Weights of a small image captioner.
Training: 20500 steps, batches of 512.
Data: trained on rendered scenes of toy objects such as cars, trees, mugs and chairs, 97500 training examples, 107.7 epochs.
Rows from block 2 of the text decoder, named by matrix and row number. Rows with one number belong to one neuron. Each number is 500 + 50 x the weight over its row's rms, rounded and kept within 0 to 999. All counts start at 0. Numbers have three digits each. After the name is the row's rms in percent of the matrix's.
# fc1: MLP up (decoder.blocks.2.mlp.fc1.weight, 256x128), inputs 0-127
# fc2: MLP down (decoder.blocks.2.mlp.fc2.weight, 128x256, transposed), outputs 0-127
fc1.86 096:588490484512465500495445529604504408518509478471541524431397441589482485518548460574518503507416472474466522519596403578473516420497462510489509461579499636577484481511466470528499442525484481476508388545513466470502501440425506516448545514514443568486522377525445502508518527378517496468437531452494439448513459435531571507515528519567503520429466506520499493517591572567471474452653
fc1.87 090:596430617509492491459457372449516570490430453489540484395516435476521534513466439506467502513582445529501415474469527513451499575528435578491343508516509444469475577530486499499518440485501453516543562499586459553469468499598504491508488373546519578514512454422431457497531502476599478439468525459443515490535475486431470566530477535528462489533498419502435496533634526508533465451549
fc1.89 091:571539577414541544568542474536490531488558490523450475503406481511477418493527444485527475496491475479455475484538518468474373412560532507522473495532536618488503538562614611456481509589477529484466577505581605414473454451527397433444439538477426544493528515529445483514463476488434568567537410571475492513461528566498413468486539557557430451558504491465476523486585418516546462471484
fc1.90 105:444480482500506619562624441551446451453452523534452513550442524446417530442433508631477515508449489449493465486606514456552564547552507542468454495487390484484599443504465547406446611569523433550587598451500504455490500499541420455511467543471477561507481478506496440432530476498563461495429587408442537483547556446499561485498547483435498502536511509501464501505399469478487532500479
fc1.91 104:550481560482444513480564503579490557537500470405520438433494491546490358525443528485432403401581496485527482411529473387546448491508511545434520474495523479442459519532467512464497452486412464488470531486559455524511548534574536479529422513529513443492407498406538493424486484438447495605426528465548429448532561429556443433477497429542511499520535422413508577512505563595566531487528
fc1.92 106:464497475504503434506509533521518491457434527417562563492510562501558517569497489531482532617463472456449509437548509500540523503468434480432540507522480524521484522423537524455543490473574454513519505389520498455500360467444538469498495540505420483457456606513473476534570573539532612552508466492374408493450370486522545580393535456495444502482581522567543589415586496528472574465496
fc1.93 102:487487544461493538477521508420479425562515497470497440515467467518459584542561436493458509487544541504513487484532487527448492515549503534436480544522509444538514564389420523411476567527418378525469490494600459447614406504444433461494464489485475444480474561560456553438531512515569482437474588431619472512463584465545532525509495615527467496474470396610538560575568461484472460531429
fc1.94 103:552545506589388512493535478549493588407424504515523493468644509420500529483432550461460433529508590550441555432457493591530513387443432473453496531453489457490462441518529538564549535493441503628506500444473486451480457461544564486444590555526530468629482480502507525527538586498521456483434502509512445569539542427543495505472477578486487388497469536561551517500528547469519475528558
fc1.95 109:516481454464506428510555507487469489428445538515403500515521538400491489476492477403585516481566410480512465481434482480532432437468562592493486416471470577481447551464492395475596546494468474475442442513459542510399467472538543499427521449508518458438465475443522603494510489399490503487466510481444472535479531458443467443472514418503462516581472656510617471442471532420484458392512
fc1.96 094:533509502452509509510461529413531509491556516480481537519430517508484543467442467624554435531506532538404483492495464550479461486619565574485532489543475432472475530444552530523497595524513491485479535500484481492454447524579549498512567539600562456411558521602523479593453429540433453550402413498489483514485527502548489597418486598435497498477494492369418531365519447517501570489471
fc1.97 099:537496453468456462558526542475447557392531522590535537520456396496505557574428539519516441503429505488482449635484451476465532453510461538556512403474438486461499429463564476521517441435410527451454472471443454501415462547489507422526472465366534483491530543531411581469494519484534474483408438552479486509508425475536464468503478411424463489557494514492502459606497612461391499456519
fc1.98 084:426585553547571535466481489439545406505430459476500518543515516515519409524506456439509570405499531398561454483463531523495566434483455458498412427496502498470427511529574597554530518454506490541408532477527509488548483486435573399538422530391497426559531469545436501481484490524461513433466533547536520532532486506509536441462608498501480393434636529399496494491485511550590460492458
fc1.99 106:501450518556495539504543357495462615419507489497532493528518555561503576509463407558540525563516504462503499480542404495499432442479446571507609504427485419522524497432486475557541501460532519516551541469532510540585537499542481515565596518540423430482550452409537441527469478465402621505461495509427530503475391429419516524502449505519441435469458532456505420436530484487510563402504
fc1.100 090:570539501517545555445482517420487392549510459506472497502537525395531505490520458475465518524517472507464515478502450525502518516538516484601504546534504437538452504456502604450521594457426496588512495537453424454469571517554490382468458528528486528590435527524428445446493400516482593626476497494480451585382537482493475561425596474538418515508482454483458362501554539594510517473495
fc1.101 101:412497542477535485502465586425436519528500458511508504501419465481549468467532449617490526561452524500406485667475528583408476513578437549492451519479529358549488416466500553610455489447458523495581494439595487544433472472506461496554555536529449574440443472401518532553519478492442442457441479538523432462547483429512487607525501456511509497504467435479486515469422514513488484530530
fc1.102 097:514450485392493452419456516393542512532523489500471517540442578516502423493506592463503508435523561542465460572507577511470500412366532578515435526513436494538436473439565409513537493470512455558498502562512514425470536457489538476463516548536531546573506511437550540492488558532601480578549468479579521551536521572539569346546503396602537468472513564504468540476499510498565466462440
fc1.103 095:467416558585501436540445436485496570463488374538548482457486436510449397524457597505524485440538486515477467597480570634583492513527494554491436408444423489452503523491453345537440542423534508430465495432488447533502518479545514478530552565521549478485509417413508425433521541433475484494508468439469561502436521441472560483549468525546490486567526518523428452454492536577516524473482
fc1.104 100:534475477511381484499520571558446573462592484459515618454514510535544469498489478551483534399488549604507566466483473466592519540548445511529559468496532441455463524532507474536472551608599446430418563586482390488496487455492522471478503459523614436525463526550461482468497549555472484474475511413556455461426454540485524486532474353465488443567443473473457515421512467459462532420509
fc1.105 093:548544534448529427408527505515598401472475508515525568554447420554543459459551598473495503530565617502468556514569579511465500484552557580608426552540487511471460509559561510482529558517451468389467453542521441559507524465458449397462531511551528514452466489488526446506469537509414419380484547477536512499399536579459481499558546472392487488480569530491467467476438456537528492483441
fc1.106 103:479455492500519563433505495487443533458524519459438497477604532544448428555474514471416518563489470465517447491456492501585549524464625490401541541594451543525518537544604501560426528541545422565532529550559514462497550475463438540456557443411506532505456496426458561444624528427506449513412568512545498455472445484542508454475505505389485494515561374535435455477557497465539448563457
fc1.107 092:559533458423418426552436542505523461543508413542460487550458539529545440503453529429475412539520571500463511512528532471439440464572414456523513399559441481437512495576511419614519561502411470410491523534488513458587497385485442540441425548573466514562510529463435459512477537519470433460470477503505445513497463528465571500581640504486510487487444457490483587429432467502520444509442
fc1.108 099:599543501488520446510482393361467593395464430517474454505427491512417447528489538463546492462391527471522575451443525613516508404480550506473564465541507459549436401512524440492503488552480473455534569552440490539490494524503456505487459585598455477503464453533504433630560512448501486466513499461421464484510504492435533532485545449497429476545380538544444494451576505497472493524442
fc1.109 093:475587540501551473564515460515511469462517533622457563464538476553496519435525588455471445472491537603529492519438508496547308530536496578498484492484453491505459581608544558571520531485499455506527492551506574463419455513471464499499554449395548558538546567497520499461445480482473528507536607434529446574469395464525455461537465500570489600500437594477483508433491443450504492525564
fc1.110 098:475472491529455599572519485518554529377518438565489517528432491556409433536439589506478498462478498455498426435553503593408524497537480542533529493477444598468468419453566547481519458500444482486423410415562535444509556487485504553553583515559455480529560588402458501451539437516536521503464444516580480548481493539533467498442541515590524611517518565500483438439481574439436510461438
fc1.112 102:586532534551460419464535534480464529501542535545523540482524481487484487473444528539507513413607497527510502592434483662463421519526522516549481564511540537566491534471543476520496423455460468557476433530521586418469482517462456453456549492479505470563586541470594427541491433409458464535510480420573472541476503484491482541487488430481426441520549467432520468546619375506506358541526
fc1.113 094:428377598515564546460545514486523478475494447436478522565541548485523570514580601453523451528494470535438495396537454469504511528443458512498447565485426463480420477459427559483418478530578498520473547492536514407508518465457463554400527451536503505539562440513492559607486504480577534540482418474587534456507576556531493470413517457557508399468583512604511494429548574437526484490461
fc1.114 100:485529483529462503515549377471610481505469459474427469479395548524430481479563511469561530482521434430462525492515416521524543471397495545427522512441540554503532558496456504497447439564415464449489511475433397489510484418519506461517525598504441540572509339523419445516550439477509397506467530531531591453549517442516484552454459471454515522492584466516519438473549507592466421526433
fc1.115 110:535440466523475444494540449498518387573506450405500498543440383580498447502538512560465540474529519438493451455492384507493501468529469530465418500574487566511491453596506543501453423492442493522494472572421639466572480528467524493498446473559533428494493528461404536397597431536546529520469457449507537472482462476418466494538493509495489591630542473437506536528436490471444418527453
fc1.116 097:464477472407473506493506560437421414461501454417450470430377508469471497590428467551531625597524479547498481460468526478556461472543465508459492542497433483503494461541502585485575509401480421539535521615548502582477564494426487471440474517537538449463483525563517510467560558469512453521502492469588520443485381475486560492532535530559438557488467528477451449418456423434395459481532
fc1.117 095:470448494459531413448524581459470493488525555486463378564558555552534525521468491559518565468520499476451506516495490476474408536540473521563530517475496401445509537456449446561566556530528580328492492535500411479440502505414420580501482555472523511500405516490541592502484450493441547440415510510445421472454464416499511563527410427565538534530519538465515425438542530442462450479417
fc1.118 096:575422561455551471386511488550437565489409457512532466466506430396496514517418499489533405564483468491457475412472493475437529494417493501440514442436458478498515439532586540542498532492478426455553420528476436502459533534619454492442449550484449536399479481391512465471578573464472436445439546573534536565501547519477502500473459510536507460531566475506502415488488581578474413421512
fc1.119 098:442425456461528536440501480471465528563566572640455498445496390427496629429453470516497538532550531405415496450530467526405494495483525577441505480619525411433500448509519589464392442475426484445502469463544442489509487441548484487531566460487509440560491549537588414533423440444535473547478523457458441533441532544469513518452547537484492484505476457450457484506516496509531491426560
fc1.120 092:522450507475535408482519476479445494453511592491517503472484500458448547547420490426555580433496466489480543520379446477429503633517410528475498471566529423469529516499487483458475474486453439453402444485508474437509524517446486448467513382512459514549530471531527384482515442550651544439507473494514543555518477441522557426432527478535512431394444429481455605534529465454467417522529
fc1.121 097:521537518511493466425511427478533470500564597507510675485440497491507451457488529476515481469401476484477428437402404543439499466415504550454408476557465525525449573559594461520512505542447422465505538460429410527474526488501533400492575442442464522477480505453453547528532488434602494489568525438458531522492505476472578496590505452549517578533544439457492527432546453518492513396563
fc1.122 092:486451547497516496476470500535496500480470469446479398529567396487534467555562669497515527556580466453587470542493427559480525511547519538478465523616525540493473472423571530517544508546493459528525448556474519543525452440500527410355567517467520563516534534516541502524441446542517457450468497530503509452498561474412618417515531480394470499455499545449402507473484513481468406403438
fc1.123 103:455446467476444528439398507409497519446463450493549426556417456563562531468425488475439533401542493538533526448574438448469439532491528545442435448415539512548493512432531527504568576505513472433487581535515394596447564513545424523476443494501528434446524357482426453522518451521508465476505456468575481383507471480486458461495500437433527459553552498476505499564460408537551497469447
fc1.125 100:453497520518456551594518537462413490575453401509422473533402449507473522396412484589573609541537473452496536532501547578411517458491469552523435546511504412434536574497493456499439489553506517478459433464591478396402486510588467493461499494442522571562532459522460495466498468439492454469472420594530526536480543430518503526492518562504533466545385456465446509484475582478484439472451
fc1.126 100:627525566437501491555466505416503501512549551608511516533544558572501600442473491541499439451507572438463477495544505497483569496535535521492520488496516449489521523412515520548438564503510423536501516471524475443627490553526518559597535461476555496632445580552545518558538462454516491454542484467498636561540499488548577563528437446561507503510541552508457554407499408425423496570492
fc1.128 105:479439441435545563559442582533505451525476421489492411534533535433621458429473468549539462397461500430436546536496428520522518498447479489487521558521487473442504470569513462585452515576497519554532573523419444511512498429452517461529564521552508510448488511498423487519524560483519527426586425425553520495436574423371430456442512599542474582465494553451533457417498464572521451474508
fc1.130 102:480447487490517471473505460543350514508540524488443620375512519450556376383496509539513497528475503504510492484510547475524519587451458512466558434467514483445432439535547474548479516526480478443527545505431494568530533555519457442492527519518483516456481432532418436513506417478528474473609492440492531600466528403541524530471510401478557460571358437509577539474502417462435505550460
fc1.131 099:404471577487459494568477526470487463539542419474517583434454504487499520625598557553506523472551631409503579524512498438470582588521450536572484458546502511536428509454567454474538491509540477495516493476498421514481490566535459575587494471521483512497541462555422495417486537499495600521461522414515512479507450395575483494528453484435461675492505500522529574497501551514473448534436
fc1.132 099:477394456406573526542459517575411415521497501550516399482520491490560485526594523511435394484503504451498521561510469537450535509478383530463538457396474403500486561487483525567492556565466472455460486472463428494535523478515464432555488462476523485551422484379482430498508459514577451475514490489444544599524499429411555546478538477423593475471560426472519531596435575459503479513473
fc1.133 088:577526625507477514469446459447503464471449479466507491596479505448417329556481464461482497525541475500543495524446465544541418475556470523593501495449525452421488496417498487566443627452520471573514548401498568470518514602451500399457460556541527524529415432554532552481479531490537530564490519455489538595417500488536506482565588466541430487557492532491464466527470474465534526473407
fc1.134 099:457493470488529621477538438543463542514459539542465483611479531485594490400522450503428446473549466553435486537532451604576503526556495458431476535506512465546538483550506609610564514450422537453614595482483526526477399492582500474477454460447499421488482598473505479549491517490493539467559496401516530614518506520480516515531507491603498545501492485465408444526559506460447417466545
fc1.135 087:482508543422520417583440502449478553524576436509451528516450470522461490449612568408468434492567506540518506550487505501511444499588522474441492477517497466534463398509463624479492566494500480371428564509588571477548508513456498513501439504501444486503463468445441437466537560524519515595432448523471544423499522539490402482384480517503452454412592485507461469410542575486482459526592
fc1.136 095:480526479499447549506471505491583488464506533452447510546485489587457466536509516458424462512468492412548397457480468534466491575516433573501470546516449460454410516454486539455436340484503522454520470512543462485589511536489551514534513501505452454463420443468548382477492555524553534598473488392518417476546481468499543410479460613660493485430568458495487482525540518440446580557519
fc1.137 101:528517421504480563470413505533464512491520481431556560528490463457503552578558587573531541488549384446481444518440467534490512625475554534495482536486479516462522464454630507533470427510378499434376409392500502522390505483454419411544544493527499504551467449553503509484570498508516529521576503553541538418505453460479481542411531466440403482452480486490480504487470401473541470522533
fc1.138 096:514472479427504561518576555498481410501488602607466581552550509583487516541548406506453477538440609467487517397546512462495539509452526517459558502461506433449470606414565498551447528529529451477554445476484500411517519491548481557528480467565409511503464454560554506536571446510471476497568499506531451467520537460552431440447549487493433536445521450400470511559554420387522550590449
fc1.139 094:504486511557461407490604418417561484566644482551375576521458457536595496579499506459520498511478489542408501536551460437517509572534504509478445493510541565453537487579519518439494583544472473534486491497508534466432455527473527536520515487536443548570452461457536540554489539416513557598600458488525447515484549512514559514584628505505520533508546537481396622444480489492462483463525
fc1.140 121:518436493544560457428502532470461405480453444562444480435533560513536444423536547463497521510570559385532383532474552432480464551433544480425521497483502540458500344417528540520484486513499447620532437426518487557500439572531486516511460409512457507468566471525480474519489468475591501458477551501558387544495532438486492490458523372529483558585480497533472498582543514481471470528417
fc1.141 106:478482510465520508558541562597415415522540438442502573489489565470428428422411522516490413434509522447465527516396490600413457540538513485458448566499503493569486504560497455511475505540468401477441513471525490427447434533477502390472422507430442546570416463394455532509516527504524506515510438472477591523533495546488466435521391466500454509541475510430498563460436459570536592543442
fc1.143 105:472485469531483545495571455494513574451437453492527522517473410483464565466465586601510488484540507480499410442466501429506572515480501554438433537543522478449540495474553480433452454591518442451460478459570526505392527469556514415500530475465489454521468496441544457559551521495337451438389492491452489398455494440442489386487427473465464560500568486577439530462501518401439476486580
fc2.86 102:539503510491547536511528559462547454472542585512547571477450448525419535431447482563396507482456476449422495451460487549465462553498520454514506501473459465569514505521488498482363463526447439513582528517578509502483503457580438497367529426491457583590470537548540512397565420514486561491558521452437430468558479557551496533493536450533533507466561384506563546457450393444460589453488
fc2.87 088:449506486488445474592548544612572478485509445451545630605574424497453501538564478568569457439462532420535439474515514443522507472440510560412543514495397519431461516457569524481530485523416470566532468615469520418571533462507489465494487463471521430522458533576523505528458557453439512457577404554532493529437467546489486502469521414545402480526399517531470541523439433524498533500499
fc2.89 098:503479555521484377580444546492533542466522528526544455473484463514477524459570453485438448424572418481561500523533537612516577538542571459375506513489475523511553477360486541530534526504550547442525523551551475467416454445563517456543514451473484528535455531473523546569497500499499539576517603435544375521529528426391491518500497524496437502512450416512534431405572508523558515407458
fc2.90 096:555643478544530454424417535452508498460527485442549460434644503455553520496432451508512515573508484532538412503417386466502515476534548599432525496453529515542429478548515510552527494442525549466450444402432518424512487505512553503464537565443484499492481559532562525492476527415498492435491516532559517463496401527510506563506530448556590522500416575467438427528554483421590541475570
fc2.91 101:476467526487563430565419467446550405386441437556501498485528509492541526379610509547525461558472545392490510499501457586516489519498381472451472546415513394487523499585464501517454402568548504464515558544499504470495475525452457431439474526402528515541572495571426546577505413512468497574484495485509492455483425412509497552530539441538461477516502500493471450550515469412402548484490
fc2.92 104:508534480477523552539565457451523545425454554590442570439486560582569484585603504532563578500443408519485565507435453463606486544493556530532534444487492534495480476498417556493511574536529413474425475442505549504496467463450415499468547549429523517519486533623489501527491457496448470542561487528495483484473419523510512529386491402510435446480540480527575622415466481455453548477415
fc2.93 098:440452472442475407572512536398397589428518469429462541518501530396573588573456512539582544516505506442498540557512470590532492537510523505476456493491518455433483534605513518567431434496599511509419585411567519452446584513518431502527528457573513489507575524573505442513532522524527552509483458484434550456481522518508441519495436507489527613448508461482479532484425560553515527484617
fc2.94 103:555410577491455560423468503564500438534490484480502468521509548527502455477530412476444585629509534504567480511436404449494522560529469530530538542432526535522483426506483562463482511468483497540610427504561491589506482483429527373524585542570438539499473518493434580527521486564546459571565516451563462492476561463481457567376465453546512454424531439518501486523559456490442462380477
fc2.95 107:476503381408554420531561544428553562458467599482495457458574474492500484583526532562438531419511511507609477570455456575494488588502400539471508379447452494490440500529481434495536528567513512519492596573421507514484509441390517511387489465499436518505483490546478509492581553547448487446459458468489618459488469523555499566511455567491449511490421524480515479548471557517482538537575
fc2.96 098:413524480500545510528496451504488518553429468451453476519527488623543465568543551420564471498505589490473482569517465521492530485548451482363520499530511457487579527648499545424507500561476472517565583517398536561506505546469443405496549564484480523480456541465512517477399502471567600429575503523493442430393536431571520503536421562447597455471449510503461473496528560467499537542531
fc2.97 094:447504450515414547481445559487467535549473432448488531531594498499522476429575485515533495467416521471482570442561482484522528476432441504591564492499472547522501516533470487497427414497527445573462567368411469537528526493453437536573484513480568515497545399507601497521455479576568524576458442486446531501487478419543562450515586517397484558410519515383439509486574574508507434452538
fc2.98 088:518494489454465490469545567416495591432535579462496463513545485543521552505412551503526502411495561542474472509491572513673553480493501437472553644474502472505558495473513466434457501460485469570506451563437492507537539528512510469473596500601504558464450560509514470482572465475555532523437491420485526440472507512475413571496533478479503566638424466620545591527463533520465432523457
fc2.99 107:480576514538429526454570580476550479517529457536443450487366442496528471483475508483467494512469605490442429513531462430500509445460555629456532435563556442445453473498465449460425440506519476484480441493447482532477561567520507503482439533533464549569439562493454527501512468560551515453548477449432438575479441553398526560467484469511457518550477597473520499446566548594453479652579
fc2.100 085:526520463514565487530522490555585505530514509552450507484487507451400445500477463473509496449444410510466624549493554541463601463473565424537506397454504449452533492534505470548408395438575548509484512437500565478499389590499456620499537542480438526461426499503481458524526525536573492425473510537420457483465477421505511466508438524476587584571521464540608555464484462405448521554531
fc2.101 109:447493523484518514599470548476546448624570474557553478618447561584522363496530466648477471487441561511422543500471489495548492464517572486370405464471474475482454458539499443538608573497458531563604567519544490553515440466433545480537499438461454486536481575474468447532499505532444477579489481489498462548472486450546532489625452509483521443540467488484510512497545509508525509551461
fc2.102 093:517508518532506470436527476621560581503488472563523457424533541526433506565477392539595533590438540500475499475526500433552401537567460502508434533452501482481457418485405572522518576452535482472456516442472430560447480623421445557557501565550551516429501450437457456456518496481533453372495450548407510535506413533493547564466494530510470483564505484529507415503445451499519540512577
fc2.103 092:591461442515387504424537528607467453464508552438398453465466543477522564416524494522520480517417523453431506526505443536519481528450392436510475622450461462478526428478531596481589540461541405536516465489460552506576497536544532470494534514479468422571505513585536447480481517531504548485363561546488498541570575581469503532479472508458516419496526637528495473546511513474480568512509
fc2.104 097:476469496531531566622479496503542489463375489532559525409553535624485433472544480502499470539584426445470580513483469527486429490495458568478484582438503524519544484573626466562516550474539489609441475546529604515547496452518533495493508469459558535426469556538442548533479441520403500464448545573526539514500487587495500445475477461509526494472483571539556582516573463380536583509449
fc2.105 088:494542540424557494554494445522511554477576442507543481455605457476519513495433445576467449509456513483481509439429441534486585520439500522551494540445526438591472516474493496585519346552464534590481656475472519485462528530537575447483498502445540512597510520508486579475412529464556493512445509458442492586599640497502468521403487488542468488460458474561558495555514543429515476526457
fc2.106 114:450523576435457433420559470530543552535421520540503478468524514595549556577517437419512510420538575375491521530429500530599542548442521480579537541420472494621550562476500593495568459544507531536511500454529467528406560488492526487500512485548476554498506550547446440460502506505444378486509584533481569499429513482498504492582491526465463468567465501558474492405474558395542458570464
fc2.107 099:523512469533525538430456469435526466538475504495560461534609478499522577461492457434444448562490447436626462487535446578507499459554547630433471498434560501438526496494452590477434405492498497553473602487504449443543525457526471532524544436453483484466581489559508520602477467511594395578590508432571483528504511481470451546543494543505550604489529502447467468543571497548476543421434
fc2.108 091:435448459503480530532549595566394523534479560520495464485448427533631584547634503598444549534591456505456468412504532500427471535521482446532589516546445474465544542496460562478508496483435507435457419535434454534504395568433513516428504415404487531432477513479510527449529556495476517480560480535549524420510547501572429452473493472559457576570460464478455503572496519480534489457507
fc2.109 101:572480518520458598542503591500498470569519534417573431551428476464496478580490427506516535440549403501450526458610537518400548444412510442454498536546561430487515430510464503544451442530481562529547501555514452456521518501637560412549472507482540501510444496572511518637520497584576571512492416485509444550481523526495528513491457608524538401553469520545531513552489498550496485504444
fc2.110 097:484511472499552620553503491458489535524509524483498464578583544486521539560464516448459552410464518512462522559440470598503536452413503517488477577543486487428571529547480532522608526417497459520507476544455562516554479476529502434576506379563543405470536459520472533433567512440493554493412510523576505376438540502515484385512609451439546534511549502487416524612508469451528450480548
fc2.112 095:581487541469554633485499527486561400487529434505490422489494480493537553417491474515452483484499516461424529573593452520544501463425498465515525561465508497529444512483474458435411510567597555428503516532468434490618524460543438462426412527416452572474525443489470480509537554609582471533529593582496573460548530443497520488476501531412446426510604488465478514555540540460548566501532
fc2.113 101:527583434551565507581487468494560550540458476506518530435567550440460477489432476543453586520512490430451561513552473431519457464513441536441416470521459530433383539539550432596467583481525496454502458507567470609602494483446470505535514525499568548451510430499504565438579479483532421492441373520550494457547442489473474418467428525579461528602478436438504464525440488556522480479546
fc2.114 098:513548350501493509575519518486588477480463487515534574603524558373594546608565459566539517505515489539495458498573547475508514555561490508425543522566508533531460478567470548518466455494479468501502594532546519455602481501532456515534499408413514522522482429442469469496514470516586541497521457483503502455529554419520438501488511546610524427490605541587545473558537473570456603501566
fc2.115 097:506501489481532426403491430415562552541490475502527518421584415551453532431444537487580497526491423562506508462524591436533530497458438541485529455458543481404415510483470552534409468483499458529572518480558617576527562487451458596524393477515445450464412533541477517524525558495396473522448500537446544500511495484584483425537457506478445521401413424516541477459529524569493435487547
fc2.116 095:485506439513570513435428419548538549518500516521537559509524533571583551475520507553555441417490430497547468539552474470484529582529500414595539524504531544485479478495460477445466515560459496385527468473522485464564414490504484470456493442496507534528456471432416506525584434583550340506419557555499487492628439484535544525531411518463431525470498407545431566548605540527525546518498
fc2.117 102:523453446535446506476488430510494580443558494456558536479473506505425546560478542571509514559448524486525434433453475546468501426535447556583384539511429544516465484541449457485463418464602477520503400549500474534598528450479482398565554457560506438441434439467535398468529577462550570496478472573495626478424434490420452528501396507510533513516468495472488476511541465430488441544570
fc2.118 099:507502454490447524622482448496455516490486534418481541512495474529500538467587538480462464406461511453546536510466480429491534452554573569562389600494519474506576475420463589437588442472388424558462516560487541520484587572493490463495541500540544468464535504519440503523421463538476528439541558481424402498453476532474470509445601487461560455510433500502532631546527407451490539435448
fc2.119 090:516535535506415523338484449619500506553524569488452510445421506547497445461487423466522597479531629568464484455393508445549526462518481502460510458405479522579531465561544456501639484488566529552504497509589548559485548527462499507481543494477492423538501532421553528509557444496558429417570515499508460511500451510511486572491511574533547550385520523510498491548504487434560435488457
fc2.120 090:445585501485440426441551424496516416520511434503484469452504485459471439477510503505450446555476491362427575507476532497507463470433544492469504536414474566545474655584510533609513629496508569557537596509491438547509508436528555549505598576444498450484508486469549573483453475453570544483385450501511468505511484501529467511546533507586438469539544506553486478494577520594470462502529
fc2.121 091:477423420455537534502458482508484493472397514472462413569505418501554612540489438594562446471471494582537482450447473461554482542495488446516402552419574413460464434509442488448466502443537451488511451455490521509522540421507509543511484329498474423441469508524462502499337528517447472504474443542510493507549456489515489452488496574430469415482523492567514412459476477520447483595471
fc2.122 100:464548492477461392484467447490520466469526546465518490511517505493506451483524363569499500419522487446507449408455487432529378445567497484575556480477510539576464442432430522607517473527503481457490524512410512446469617525615516569563524536552460519548454448512518623427525531583512500539488554396555496548497380477467511482441521441485519524526436462502524544476550449537578502552550
fc2.123 111:529446524485535462543548440464537390595504520537405545464467567484462546500592514474562453533519526393489413534475551517528471415498437512480514566485482501475572418521505548564405527467451513554486437449443510485548402444488520439474449488477471473609573604430550486456485496505450479513429542590479429531437436543448514466454471537544482466439419564554441535487448519451421484403509
fc2.125 102:441532516430413511492499396564543496544580535555479536547465495435521506418563545564478477467425471476511518517487451504547510508502505524555544541484597571599570406493509509456489490599589543483486556401564508430482549482429640554498531476463502498425467575497512531454562420517454431485463530476484551466540488579463483496539602530591464505436398507518488606562477488467482439473507
fc2.126 097:565522427561507556401506544572504532501396437531474590548425492560542455516506501489593502511575461478495444537523504545551560512466526638543500489487544577558478526474521564592451401533529545508562497442547633532447451444490475430465463540510470472431548550525476494426466464433439475389510507550436399530529447519403474464485509528530505552547440512494542441550487555530516557545483
fc2.128 102:478584515560492484459530556473513491486523540474544384433481552497546538532558426549444506575475478510579541507463583532502456573427511572538561518401527538471495519439596434426519419467598462577562476459492554464534484484493428487451503605439531479435623436501474481513538484495566558444618494416492502567583511504507472415479534524528535550494460547491407481434458550515529500469440
fc2.130 107:501527536460464586407480530490633503506477631493467349556469482539471497552517488520511484527483519551567463420532412447409489461554514575610513546403521519521516622506441476409554496476549514425465412505565568459494423437437526480519539451463497530533557534509528494462526528537537533473479511498510579445462440603490468435500474556500483478471529447470406520462504497487477440429524
fc2.131 104:541552474500455469475425487436486483540441439496501525514398486550511409415518435447471507496524484607459406459431527459439531495549520473428483459467536595462418461428507526424518581504461539569567422522612555492414552527523556440503552493489517486433461364491517361536541518499519568513507556508506504476465501522475588513438460547528522416472498497525506552502579499450513615492452
fc2.132 110:554464415528472466536554420596479392515505537598445528479497444551524546477410489494501495478558479522394497459577479554541539437533470537510513426502526442465598629433473497476465492524505485420451494575514519465507500462584477477444465488472501524582546423516401488507445511555462336476499483562508503481475430570561467475606482475495511543483540474451549463493589459398452469510483
fc2.133 085:496489459511468482501499490418453519526462531459408426487395499547434624440438440476477540455468570474499495515475472515486537479514595406501575509523513562464521440592469495528593500442405512566576444540466469575519560500476534557460478526506632497490537594544512537518598467584533591498415427416534525456570493589531528493504423485536506471458545549453527545491480432499449515532568
fc2.134 111:566544456519485517561449505541431599507510419470519534533454519474537538478397553396477500533454512447477536425495540460424518485474550465539452506539453544530474478495545511481541524520493499551533467515484456462393605576610487499541514472565497528549399466549504537502498429411477542553490523469624578494374496538562500460554453479539572517500534550445570620527607471544470452589494
fc2.135 091:567490550581565565549518464476489526514561552560530502533565463582537369493492469470472451438430485544539554579460533408546521520493469557527416514586452526499552590484464503524512559496572563436539469634447510524472535516503492559556533470519536458415476581591447486500490471597471434527461439476506449516558482476459424512431471528470503477603499501415578520568489504427461547412461
fc2.136 100:499511526486605528497524532409456537481501476586642503496560522477595577463524462537543494565521417548545591521386533511513468495483409501467469500524465482495508445482553510537443615439592533489513503449454519467351467392530485534482500534531498534483477509503536530553477458495451520454511503570541498563390530516628410545484445484420486494451456582533483483470459507548419448470498
fc2.137 101:537506490461466501472463469477468477346443546431481532456448582523491610531487511436488519530533607470483440525496504530425407506552545472431530440489553511452477456570541482499540564506574508418453448545501564460539487545509427463531512480463525506413613556481433491604615415363545527529583552443456503466548459530443560493543479513544518505450486533451515525585421514489501491530463
fc2.138 105:546444546485505460423505442533518645444423454500511574527444525488378499500508451520523502438596467474508545579525451565496499540410455523528518519488456476566580456430437500517451410465534545521516514502466432537387491589499518494399454496517544487485529468523463455483538477503425501447488629528490504496417525428453555479505538539555487586452452569554546449408521591527475462411508
fc2.139 090:444529519471533459438420487552467548504395632472551499485511439375460573518408499523537362516593469498486539398527541510478446515468513477513463525478532470450490506514481478501481497468516518500567402434567561516517504510511508464496523529565593462401440507515504509525487471528564551442579502539508510441395452485354463539497401622467509576505471550482508512518455478498568533552516
fc2.140 110:472529521493513539464499436412319476490517454454511562543575496529523499509527474548504473455419558463534504508533479471551495478489446557461497378421449537546511508556563481379454547462512580529540519493483510486478433551550463494534560521500574440499503551453491609479538503513441438592422562502458521541586498421580520444449445504493537453499541564560543419425606453500524537588465
fc2.141 106:582581501483514480539520545573450536543459522500550468479475542478542373478626490356498472485517412564562412587485470453495575557412496557453514567452462542459477484569427514455513496419435492438458595585408521565516518562540575504460502542487576396477463517499474526446495508498519509520499494402517435540512511526458511521540477531539493481497487540531545525407570532581455448519444
fc2.143 090:534491468569478503465538541515391396542443504487476445490482494573522439445497575432532534453545531571517587551562565479482504436529487394561546489484483459614438538570391471466516516508501479474477472484554471422470481455390520430434502487535380540519576502536510489489482432452469386595551427500507473461532527535551481482456518579539421507503526576457545458396482533486414472479485